config.yaml
model: "self-supervised image encoder"
dataset: "drawn branching plants"
train_examples: 72500
image_size: 32
crop_scale_min: 0.3
horizontal_flip: true
color_jitter: 0.4
cutout: 0.4
method: "vicreg"
arch: "xception"
norm: "batchnorm"
activation: "silu"
drop_path: 0.05
depths: [2, 4, 2]
kernel_size: 3
stem: "single"
widths: [128, 256, 512]
projector_hidden: 512
projector_out: 512
projector_hidden_layers: 1
init: "torch_default"
residual_init: "none"
optimizer: "adamw"
lr: 0.0024
beta1: 0.9
beta2: 0.999
eps: 1e-10
grad_clip: 1.0
gradient_centralization: true
ema_decay: 0.995
steps: 15700
batch_size: 256
epochs: 55.4
lr_schedule: "step"
warmup_steps: 310
weight_decay: 0.08
Rows from block 2 of a small self-supervised image encoder, named by matrix and row number. Rows with one number belong to one channel. Each number is 128 + 32 x the weight over its row's rms, rounded and kept within 0 to 255. All counts start at 0.
After each channel's rows are labels from the 100 images, of 14848, where the channel reaches its highest value: "lies over" is the class under the peak. Only what is clearly more common there than usual is listed. The data: drawn branching plants. In brackets: how many of the 100.
# convs1: first pointwise conv (model.blocks.2.convs.1.weight, 256x128x1x1), inputs 64-127
# convs3: second pointwise conv (model.blocks.2.convs.3.weight, 256x256x1x1, transposed), outputs 64-127

convs1.231 [129 175 105  67 112  35 159  96 132  92  87  95 117  95 146 131 114 182 136 106 126 124 155 113 113 152  60 138  84 153 150 183 121 130 166 159 149 139 192 136 166 107 104 108 117 100  68 126 141  87 226 109 144  97 128 150 174  95 100 154 121 132 161  97]
convs3.231 [ 97 100 179 107 139 134 158 149 152 154 118 121 222 151 150 144 182 149 102 123 141 179 106 126 143 133 128 178 134 201 135 206 159 135 107  79  99 125 113 133  87  77 120  62 111 148 101 143 125 101 172 136 140 161 129 120 121 102 110 163 102 122 115 132]
lies over: ground (56)

convs1.112 [109 125 141  63 137 109 129 140 124 143 140 117 114 152 140  88 140  79 126  86 229 150 149 106 137 118 101 133 124 156 145 145 128 137  52 120 133 152 140 156 120  49 107  59  70 183 125  97 168 108 108 168 132 143 153 135 180 157 177 110 176 145 133 167]
convs3.112 [148 136 117 151 152 132 144 128  33 124 176 154  98 105 138 129 115 129 136 130 163 101  89 117 107 150 133  93 164  56 129 108 157 145 108  28 117 161 131 121  97 141 168 135 129 122 127 120 121 128 130 140 102  86 150 160 157 148  44 109 117 140 181 126]
lies over: ground (48)

convs1.158 [137 109 138 137 107 158 145  89 124  88 170 132 160 156 119 138 179 129 138  82 140 105 123  99  98 125  86 119 147 100 110 172 187 128 164 104 117  17 151 130  83 163 160 135 175  93  61 104 136 149 140 120 149 169 150  93 143 153 146 109 137  88 180 115]
convs3.158 [118 129 102 119 187  79 122 105 146 121 137 123 163 145 113 183 189 139  94 108 134 166  90 196 130 114 139 126 138 159 168 134 160 124 141 109 160  82 132 158 162 123 132 136  91 153 162 144  75 145 123 177 116 170  87 154 150 119 115  87 187 129 144  80]
lies over: wood (78)

convs1.186 [159  87 167 109 127 127 118 122 131  54 220 133 143 148 107 134 153 105  79 110 118 108 116 101 133 120 126 136 147 165 134 124 158 134 120  74 152 131 137 155  86 152 139 179  96 114 151  85 121 114 114 164 141  95 158 174 101 157 184 162 132  98 104 111]
convs3.186 [142 142 135 153 172 156 149  87 121 118 113 145 132 112 110  94 142 188 137 147 122 143 126 147 119 151 146 167 128 121 140 114 153 146 160 194 148 142 174 147 144 127 150 143 153 119 224 128 138 157 174 175 136 129 148 148 145 152 144 141 173 161 133  26]
lies over: wood (82)

convs1.138 [143  99 134  93 146 146 104 118 119 167  58 213 132 131 118 150  99 116 153 111 122  81 157 119 117  71  99 134 170 109 157 155 108 168 138 155 144 131 150 134 137 120  76 139  46 196 120 123 122  49 101 159  87 166 109 114 148 112 151  65 167 160 161 169]
convs3.138 [135 169 121 153  72 107 147 165 138 131  85 134 138 117 161 125 138 154 134 205 110  83 146  91 101 125 118 120 155  88  82 128 142 112  89 107 162 177 133 185 209 108 105 137 151 127 109 147  79 125 118 130  77  97 187  63 128 163 199 204  89 105  93 131]
lies over: foliage (57)

convs1.218 [145  95 178 117 116 131 123 126  96 182 125  56  67 129 122 110 122  84 147 142 150  71 135 131 130 162  83 145 120  50 155 156  94 165  69 118 105 113 159 124 121  95 111 109 114 155 153 117 147 138 113 122 141 138 138 143 138 106 174 146 156 159 145 153]
convs3.218 [144 125 138 116 212  29 122 116 126 149 177 147 132 117 105 152 132 181 124 135 117 151 157 124 170  82 120 210 159 139 176 141 138 118 175 161  98  81 153  94 121 106 144 129 123 117 144 152 131 121 180  83 213 115 148 179 149 161 139 138 153 180 135 143]
lies over: wood (74)

convs1.235 [ 63 144 118 160 156 132 115 129 162 100 113 124 167 138 126 143 157 209 124 117 140 118 208 116 104  97  98  93 112 158  92 173 180 145 134 118 141 158 148 127 150 165 141 134 237 111 102 158 146 120 200 168 135 133 112 128 192 118 154 123 120  81 111 151]
convs3.235 [104 165 111 115 154 129 124 158 156 165 136 138  29 101 168 130  50 106  69 129 133  72 125 107  76  98  83 169 133 104 126 161 166 141 144 176 149 134 142  99  98 148 176 202 154 116 130 124 161 114 108 121 111 132 153 103 112 122 123 144 139 160 153 105]
lies over: wood (28)

convs1.192 [ 53 117 132 147 111 166 112 102 121 119  93 119 139 133 100 134 155 108 112 136 185 165 132  83 134  89 141 113 135 158 120 151 186  86 123 131 141  97 104 112 176 126 165 106 248 190 102 130 140 159 151 113 122 156 182  93 174 129 134 128  68 124 143 165]
convs3.192 [ 92  37 178 113 112 113 129  59 136  95  80 121 129 107 158 122 131 135 134 125 111 103 110  96 100 161  36 170 110 190 107 127  88 142  83 141 122 125 134 125 162  79  92 114 173 114 119 124 113  82  93 157  90 119  47 104 154 144 191 139 180 184 115 165]
lies over: wood (47)

convs1.199 [129 113 125 147 131 136 142 176 149  88 149 119 137 106 153  87 114 176  99 106 152 139  98 168 125 106 138 165 121 122 107  73 116 166 121 152 115 129 165 122  95 134 168  98 110  37 184 130  90 162 117  60 111 116 128 164  99 154 127  66 140 137 105 159]
convs3.199 [120 152 125 136 119 158  82 118 123 136 132 143 118 136 137 132 117 100 179 164 150 111 115 126 128 139 138 120 124 127 158 113 104 130 100 101 132 101 167  76 166 136 135 154 196 101 140 163 211  62 157 113 117 170 142 192 142 105 182 191 139 182 144 127]
lies over: foliage (26)

convs1.103 [143 111 106 111 183 150  86 174 134 199 153 144  89 149 208 100 114 136 108 137  41 148  94 125 146 136 107 116 125 116  58 166 100 147 115 109 191 135 150 155 168  67 110 122 141 113 132 117 100 121 106 142 153 123 114 121 135 113 144 144 171  99 170 138]
convs3.103 [176 114 122 146 144 139 149 169 142 200  91 117 118 113 130 130 152 172 101 122 103 162 134 180 168 119 180 189 168 155  84 166 149 116 150 109 131 125 159  73 156 167 173 149 135 178 121 115  58 125 141 139 136 140 129 161 132  91 160 178  99 155 159 134]
lies over: foliage (42); wood (32)

convs1.76 [123 100 151 136 160 135  77 113 116 165 121  70 104 134 163 103 132 137 140 102  62  80  98 130 104 154 125 151 110  70  46 125 137 135  88 153  93 125 166 134 177  78 174 135 157 121 137 128 135  92 120 180 183  76 123  73 166  71 158 174 119 125  85 102]
convs3.76 [130 145 101 147 143 134 127 155 160  95 120 135  99 186 111 111 163 130 117 149  60 174 180 158 136  67 145 131 150 199 132 147 174 168 152 173 141  96 151 122 167 186 186 112  44 113 132 173 137 110 184 116 153 165 128 155 120 130 165 191 119 111 120 123]
lies over: wood (78)

convs1.172 [ 98 114 109 132 160 129 123  75 154 113 130 123 166 122 125 102 163  96  65  84  92 167 120 116 131  96  76 100 132 164  68 174 120 139 132  92 125 155  92 107  78 137 134 108 240 118  43 136 140 117 106  90 170 100 175 111 155 138 116 103 148 169 156 121]
convs3.172 [130  94 177  95 163 142  90 146 122 122 135 139  83 123 158  73  93 130 110  73 128 127 140  80 112 119 141 123 128 100 113 139 137  88 162 104 132 113 131 118 101 193 195 155 137 133 123 137 149 182 113 108 170 155  97  97 162 134 129 156  80 118 104 145]
lies over: wood (31)

convs1.160 [140 108 148 134 124 149 171  45 174  48 115 202 116  92 143 121  69 148 145 101 104 114 100 111 130 121 104 113 121  60 153 150 153 196  84 108 114 182  95 140 134 127  99 116 127 150 111 123 161  87 120 153 141  86 118 172 112 117 156 147 137 150 148  65]
convs3.160 [146  93 118 114 135 108 194 168 147 153 139 165 134 132 107  95 115 101 168 113 138 127 105 109 185 133  94 107 141 165 147 110 136 125  91 107 137 151  74 129  65 160 157 137 127 163 108 104 150 124 141 165 107 103 139 110 130 128 153 159 105 149  81  76]
lies over: ground (43)

convs1.9 [ 92  98 180 168 170 108 156  84  65  32 164 122 102 127  74 155 211 184 159 122 105 135 161 111  95  80 149 116 108 114  84 126 129  91  71 114 101 134  98  85 127 148 161 125 157 138 100  97 182  81 126 134 141 134 105 107 166  92 156  97 145 161 136 109]
convs3.9 [125 137 132 127  94 126 170  87 126  69  58 113 113 160 151 113 180 159 131 106 120 106 130 152 145 102  88 125  59  58 125  85  98 148 114 121 125  37  75 114 112 114 137 131 102  89 110 122 116 100  73 114  47 137  79 105 165  92 165 142 146 136 152 191]
lies over: wood (88)

convs1.71 [142 113 155 123 125 154 133  76 121  93 126 109  95 138 120 145 139 151 156 127 138 130 113  98 158 166  84 136 180 120 133 132 117 104 128 122 124 142  70 134 127 192 127 110 120 168 158 126 125 122 130 143 160  17 139 147 142 165 172 178 111 121 161  55]
convs3.71 [117 152 130 110 115 132 138 114  89 132 127  99 146 117 124 127 107 135 145 113 154 133 110 103 126  93  47 120 112 104 142 145 162 128 133  60 122 122  68 169 118 130 131  95 225 112  67  95 142  92  83 143 102 100  85  93  97 131  88  33 103  86 121 255]
lies over: ground (85)

convs1.139 [154 138  91  90 138 120 117 126 165 144  85 158 135 110  64  94  71 132 148 136 109 167 127 134 125 132  83  92 112  57 168 151 132 106 104 206 119 145 123  93 139 128  40  55  83 142 194 105 115 127 156 135 107 128 147 100 118 136 124 151 120 118 181 129]
convs3.139 [127 172 142 152  96  84 128 143 113 109 130 130  73 132 128  76  98 100  70  91  63  76  93 108  64 171 121 128 150  86  79 122 116 123 108 152  75 159  85 153 125 175 137  98 111 131 151  92 117 110 122 185  92 138 130 143 117  93 173 134  97 127 136 136]
lies over: ground (35)